config.yaml
image_size: 48
arch: "vit"
hidden_act: "relu"
mlp_ratio: 6
fused_qkv: true
bias: "all"
layers: 10
width: 192
loss: "binary_cross_entropy"
precondition_frequency: 16
max_steps: 12500
lr_schedule: "linear"
final_lr_fraction: 0
Rows from block 5 of a small image classifier, named by matrix and row number. Rows with one number belong to one neuron. Each number is 128 + 24 x the weight over its row's rms, rounded and kept within 0 to 255. All counts start at 0. Numbers have three digits each.
Before each neuron's rows are labels from the 100 images, of 14976, where the neuron reaches its highest value: "colour at peak" is the nearest of a few named colours to the mean colour under the peak. Only what is clearly more common there than usual is listed. The data: drawings of small networks of dots and links. In brackets: how many of the 100.
# fc1: MLP up (model.blocks.5.mlp.fc1.weight, 1152x192), inputs 0-191
# fc2: MLP down (model.blocks.5.mlp.fc2.weight, 192x1152, transposed), outputs 0-191

colour at peak: pink (72); orange (25)
fc1.507:152137146161124127124121128151135103136134126129133160137120125157150103139142154139106129110104093112130111158172128142149125134165126094137076121123153089161149118086145139119136137144127103122073120130159162134134151134197130129147157108133132119128152135129096145112175121106097105136157122122190162129138156110099113110128148092124137089132121128123088133131130111109158198128172130148127157124196090071131173128123179152132117131100074128134147135160142161134130118133087129116142099144108151121081127097122163136113156125131165134142105104163112149143177131136150184122
fc2.507:128103164149127173107118154094120107120130154109178133106128118150109092064130130128125166143134079121121133127134178135133122129109034123116149120128122137142134116018116118154094156132124127106130129138105122080133128126190128109130128136140138117126129134143129118122145151137123120136118136169075126125116137171114118133089128137130092131131124154141140128129118137121165144130148126203099119161148127117126123121123141080133100092104152127124134129130123134097164163136168145128091132143143128109127119124131100092128131198123127132109138127127113078126155194118125148125

colour at peak: yellow (69)
fc1.425:151107084128117128133113094164155091139145121134103124091106100131132128120150132125170118164099120122115150122109095115132085196154092109154110129143108109165128130122103146131116120123177124136108128090142135134134134175141160138161129127145128148097162135160089155140165127129121133130140143099210100123139095124112106119150123105148121112135127129128140123128161142086170147144075100107099085162111119092112043155138146118155109128101138143131120115120104119093084114138143150059134108152103112084115117081114093139113098119125125123123147113093105132113135120122139161121
fc2.425:124109139131110136151105149128126128122121123119163123128132146135128075152170134124014138132145150075115135125132190130121109149098104119132125116116121132117116186084124146126074131142144117061102131137131139039140135147210128127125149140111124121126127159118134113129139139123121128130117150138104097152136137131106073117102114131136152143150114166130133129132139128142119120128094121125141123144146110127134121126122118034112099131110140128116128127125132128104142176147207128110117178161144113129138127130128146104136128146093117131139144134129184134128130127126126138139

colour at peak: yellow (81)
fc1.206:146111130114111108131130129135162124116152161131112127096118091127121129129157114117124127153126176125126156097099083076128089218150074098154108101123123122158134124146125132143135076131151126130087123103135182128186121180119162128159099107144123130113140115152102126144136132150075128106121128119173106142128090130128113153150120093150120133125069124152129106153173120104135134134121121092122121166087137126147049129133129113133083131127141146134114118112115133085068121124143117087128104119083087112117130102120115159128125140124126097127142117070118145119123126121125131125
fc2.206:128109149122110144175135153128124128129111116125125125124128150146150053158131134133009100139141118114122132128133116127108126131119104073129121158121119141129121255108132154136119147174130122096120128136133139110138153155180141107126146130126110128074127145115135114128153180117113119136124137148084109130124133113112098135117134133126134122144119157128127124136133127128106107130120128126130133159103136118119149121124119062136127105097137128120135118121121150103181139164222128112111173166149119110124128131108148127128128169109128131122140128132158158101128141093127142146

colour at peak: pink (61)
fc1.23:121175132085119050150129113143137087141114134128098114150128153112167141115204119133164101128137174120128125096152104107134143128147125138161102181120091138147155126164127119127114138174194102095157121117107144132178128138134125124135124167109096130125120098125083126125131126119170119127084159132128181126141149135145168113127127108133123113117151129075141141097146143160076153073125099155139188127142160164143102133105109131122159126094128122089138135146149118123128129113115132129139148147136179092103161142137159157154118115113130083113121142129132125133108145128117136134
fc2.23:121127136141129125205135137102121126118128128123142152133128168078104162079109123127168164137120090040126136130126117132156140137131160085096126107133124127046111199158135102206142124120149116135161113126145096116142134126138117139116104132169127114153111126116131113120117117086136121116117149133151130139128146161130161167104139123128107066128120150126140128143120128140130126125150124125092121109133127091166149128134123142080101120139105129181109150079120142116121108117056141129151155103124156120138129129136117122123112129119132154122114108140130123132177128057118128127

colour at peak: grey (79)
fc1.602:099166112147147115126143090114145137093189126106112124113139084116136109143166088107125105096137113110119146146137125131130117127133151125102127160103173166130101147138158133105145136103143142130082127133133123135139134119141129121119136159074129087135090121127107104124146150162130090108131165082152151112126139108148138213129122146129116180119152098116131190119136104074124197106137145099114158143095121159148148144121120104149123128122127088121131154233126093114140127116140154128119130104127133092136131145125150145152075135134132112151131119108154157153132125138132108144
fc2.602:136085141125126091136105154119130131144141118133151130131191142070134153081121124129178245120128134145116089136136087129171123160128174187138112131170147114128128093186122083129132113130129113166146131140136146114104129093140122140124127176139137124131128122096125118156141117132149128137128130128147104124138128133113138075103128129118155106108137127112105128137132128115115123127162129113135082147095093126126146189116158119079132093097128134075120138131112041129110143176091156150115101106113097121131129130131131125129112126112151143145135130135119109138131124101149128128

colour at peak: yellow (37)
fc1.290:123129133161119058115100107153182155111133129140134156123120082130138128143140178102177136109130143128148121134142164112113088150114167119158157167163075158144125125141167163145129117134131126140132139156144093129144131150145113120129137113131125086135171162125127145108171159122113142132129087134142133141144122115070131132128146132127104145126099125160094094129128159070168157121106119134133130119140174119075102114128140120148076126110115116148130161153083044116128136133047121139127146137135132132094105152135128138140147167108128145121118131078131134145130158122128117100
fc2.290:148108105139121145142132132145127149127118141131156133146076142128129140211131149140091192150130123118129149096130249127194125113105083143106139122130127136120116155059158134108109142202133121104131128087138065093132128161156127128123135103125131139148128133094139125121131055119129143130134130124136125127133130117115092151083115136130079123164132142132128121138139150158169125134126128111145090145145113131127178112140115089134117107137137127139129140128129087120166104128194130114135151109132150137122118132138113112119151140125127138135151128123131132149127159121135097123

colour at peak: grey (99)
fc1.107:127169129135128135150156144145139096108163113114147154153130128105147156080131140130134139125139124122075181097094161129139136136137136142124060161112078129123127121110138128106143171136121160147197147118109132131137126151123131138128163115151074127128152164113119202168082162111121136127128113180107121132145116111110147090102138161143049131125128116094148114139122137113125120126136136145117111124127135117123142146128130111107124125139129112116191126102140165173167126077150155119122099127132131090103086142143129159158138109129121172112091133128145077096145119151125134169
fc2.107:151154117155121113075132185125155127138129141129082129129126112081103154137125131130172161106119100092126114133126155130121124154146141151111128095115146150131133116149128129132124107118156149176171129138089116172125135146125128113120132132132145136153133133134126128144128102113125132124128134136162114128096141141126130092229136134099135143113122121129118137122099192155081120123126128101103129116105093123128143146085133156124174116136125108088148126136098174078124040078058140127128063070127182125117139137128179138132122138137135147125111128127125146128115130127131138119

colour at peak: yellow (39)
fc1.123:160117128112106083129133136146155136117150178131122129108112118132132132132166125127128123165116146127125169107096077111139092228132082098151128120128130110160130126136108135124128073121146130117103129091135171124163123179126167131162111114148158152084132119135086111143140125147065140112120132117164111132121100146130109136138111097137154129129098126163142096151169124085132130142112122122121122167095141127145067146132150097141078140113134142119121098108118119088050118129151114079136106123102088107100128097124113133122097133118129110122134131071119150139126128123123157129
fc2.123:130099137109118132166138156125121125125114116125128130124129145144150018152127126136017063133144124120126152126134107127093128130126117085126121160116115134128126244116127146129117155159117118085118131129146133108135147130157145109115143118131111124084124138114131109127149178119111122130125140156082128135122132127116106146103134136128143121128119155128128119140138124127118111132120128133128128147104129127130129121118120072132123103093136128121132120134123134102184144183218128111116176184147118115124128132115139116129128178110128130124139128131141168108131121082128131141

colour at peak: pink (62)
fc1.220:133146158085130108132170119175145160157123153093077109117132130113132098110186115120186142127110124092121125152111062117116177110136124105176134147155134151149125078143112118132097109144141114071118119131126102119103116107088129137117115163119144127151133125145106091105144138158168105126135093095127082121104140129134158149146127122130095114108123114129137171124111128143116173057137139149177128111175132176130120122121151117121148150134128158130130128129137120117118133077145104162127155106133157123202138148144110133132109162081115126081128137153136136146118152128130147155
fc2.220:120141111140122123131136122126123122147132131138163115124118129091138209094112128128127249143112117120121123129125074132148128143121152127127115092121109124113121132205130112162117126119144113190128134128131077146131134118128109128121111115168126109128134127155109124143127093131128124120126127133122128126170137083144178131114128134121093075121133149127131104133059109139098131115159148146123123117067127116108133143149144145107097088149113134115123140128130165122115121140085138133129135113138139116143126128128122127136112126122138139054131128137116034148162138127112074088

colour at peak: yellow (75)
fc1.61:142142135137086103091086156121139111095119214139110140093095126124132133165130111118166123092130140100140111127122125119127128181118158097197141170157111139113109128152171148128125129147126133128096141129137108131117157116120116141148159111137109128140130142155113146124167148145133126154151109117101106160124095100121119134134121138107096173153096115120120130129148134143147153122121137084132114057133222124122114123131124130131128165124124141127083148167096090145116138128122098120148146162122152131135112148140114129119117104147125177126139098061134131126091141069114128071
fc2.61:125076130126113153138186141131153121121137129128134127128063152099105147140118143124032204131149100107101144123141184132141121133100127128110086127118128137100128132062158155106112125181144124123117128142125140078117140126151131122127152130159139132111127139110145124105138103124117139146130178164165122119128123095097106165124119133111115076135134127129136128155164136161156150132112135129120140179220123135127122071150107088108135110137127114143129140112134119131112141094185131140103152132111140134128135155108119139101156166099134130127116112136168128130116129133132096152

colour at peak: grey (99)
fc1.125:120118162126161126162119093196134121088184137117122114147114136139126143103165098129131103123118120126124147127166173128132118083133102124137120097101129136133131172093142169119121151121150120144079132122138143127143148134135126106117119125098122103128158093143106127106129193127118096090125135137126154130127121151148130226119122113088114150142147121140115162115141124089107126118170131122139160100102095137169131117070124133145149104158130109152123110124124095097154120126129166129078157110171125153169161139132176114134072154117127089118112104127136127155173104156122110120
fc2.125:127117130123127149139130139104128116127137128131149135128197132128158173126117130111143166136130125132152089130128096117141117143129153076068157106130128145172122124196133109147122109133139127154130162120181079153128121145138109140095079122117119113110142137128114104151101128136140130143125134072166128129169137150123172087134138146101131147086117108127122128141097128135110123150153129119137110134074066128135156177126152125114131095159101127135127132091108084110116121209059112128129130126109127124133119132160176084120128128126128110155139132132121098112188075097131138127

colour at peak: pink (69)
fc1.64:149132114139073106107085131141136126131127121138144169133125116104128129159118093132110132123128105088142074167172122090193121107130152102177127116165128113104151120114121145109172126169129120124098120124152147135141139131153131151123131092156167087110154184164185120106153123121120090120087131092174160106129146099136138121152146122127105122147146135123096111144130142128180203130170129166119140124160130161126148110128136121149105151125094113140148132168112162133116103115120158127150123126121127107143168098116135170138179099129134137124078144168092119139152117142111120151
fc2.64:139092151185119133096149141075127110119130141107166139119098139123098155101145122128112129140138099146128151132134129160133129128121074088105129108130112167147128096039129131136112139137129129125123122128134087093129128101147126083108161130136136125139126132106131122083127082140144129137119145128115123094135129151109117091083124104164080125142129134134158128129084172121133140125152111178119124136158098119191134108125139072164118116124198121095133125140164156110149141226130133110107099150126126115118125130138104114133128185113137147095152124107100126126165121127138128121

colour at peak: yellow (85)
fc1.185:133095140075108087135128123132180163130149177129133120098116138131131133145144125134122126172124146120110184112124047123138097207131109103138128113105131121131118128127131134127115072124150130134104121092132172123191129149133150133135106134136123131067130150147129117145150152161100140125117114143162111122128090147131107142124123123154148151107089125185141126136178131090139128127113128122125123184100137135148071161134130106154078134129140153129136072106094125059101136129169104108140124120129101109099131114126110129151097164122104107118120150106118157118114136122115146108
fc2.185:138099126124117137205140146128125128119104117128113127122130140169184004192128128146092106132144124135120128128129066128084123128138147129132131147116118132122121228196126150148130135148102124111127127129146144130132158109122161091129136110132101128091124129117131107139155179113095128127127125132140127132108134108110124116106145133101138140175120153128121126160130126129115099133131127102132127130126116141125126124120114076158141117089128126120134109128127107106163141131127116107125168225142108115121128140102140124131128159122128129103143128130165174101129121094120128148

colour at peak: grey (100)
fc1.755:105142174097114119103116128135129135171132115102110145111130116129099153127136122197120122137114147118108088128149128091127116114092129127155178190140112143109137131169157110109103136157128120131110131123128148133136104121114129128125129133071170122125114187123126128130120051174186130128127134132115168118180168125152119139142147157129124124139133161106109147149144087084163098134170089153132124123123188126131159141136095160101149124144143098120129164134164179148102115109144066131154133128132129067119108136133132140154144104131122135134115122143145120138096147122101107175
fc2.755:131123127161128128140127137129125130125134117128124153129141126000127134043106123124129184125115130139124118128137187132142112122134148132138121094127128135191126154160127130128136136117138129101129130135125132140107128145131129139107122113137124126178128110137135126080104056129124127119128128148156123122174130108149121071142124133131143132139131139124128120184106107138122104138126111111150127107098135128128140138128137190128145130127157119130133128128120219131110127187089127092136085095113147111132126122145204132132127136139131135125128125126133155136139120108112143139

colour at peak: yellow (49)
fc1.519:152132131114123112145132139158164129120145154141118128102122103128143127124170127106147131147127180126128142096089085091126087232152087103141100122131122110170142130147111147128137100126148122119098129112128199128182125171122163140150113106151127148090138109140103130156144140138079128120124123117157102133124115130134114182136118092144124147129076124149146103161173130080131127141117123098125117173096131123152052135133146109132113135117150151121124102098114134090055122124152108076114114114108105117114123106128109156127108138125129102122137117084120160128127143120121134129
fc2.519:128099143116113139183128157128124127126114120125128124126128158133146039160130135135008099138145115114123129130133116124103123130123098086129120150115118135128121242124128163138123143165121122085119128134130134084136148154163140113124145127128106128071125150120130115125144164117111115131122139127116116130129133110111110149116130136129140123139118148128128124134144118129114113132114128118132128151092125127128152124125121045141119102089136120113130119123123141110189141150227128116112178161150121122128128133102149125128125169116128129116155126128161167108127130093128141144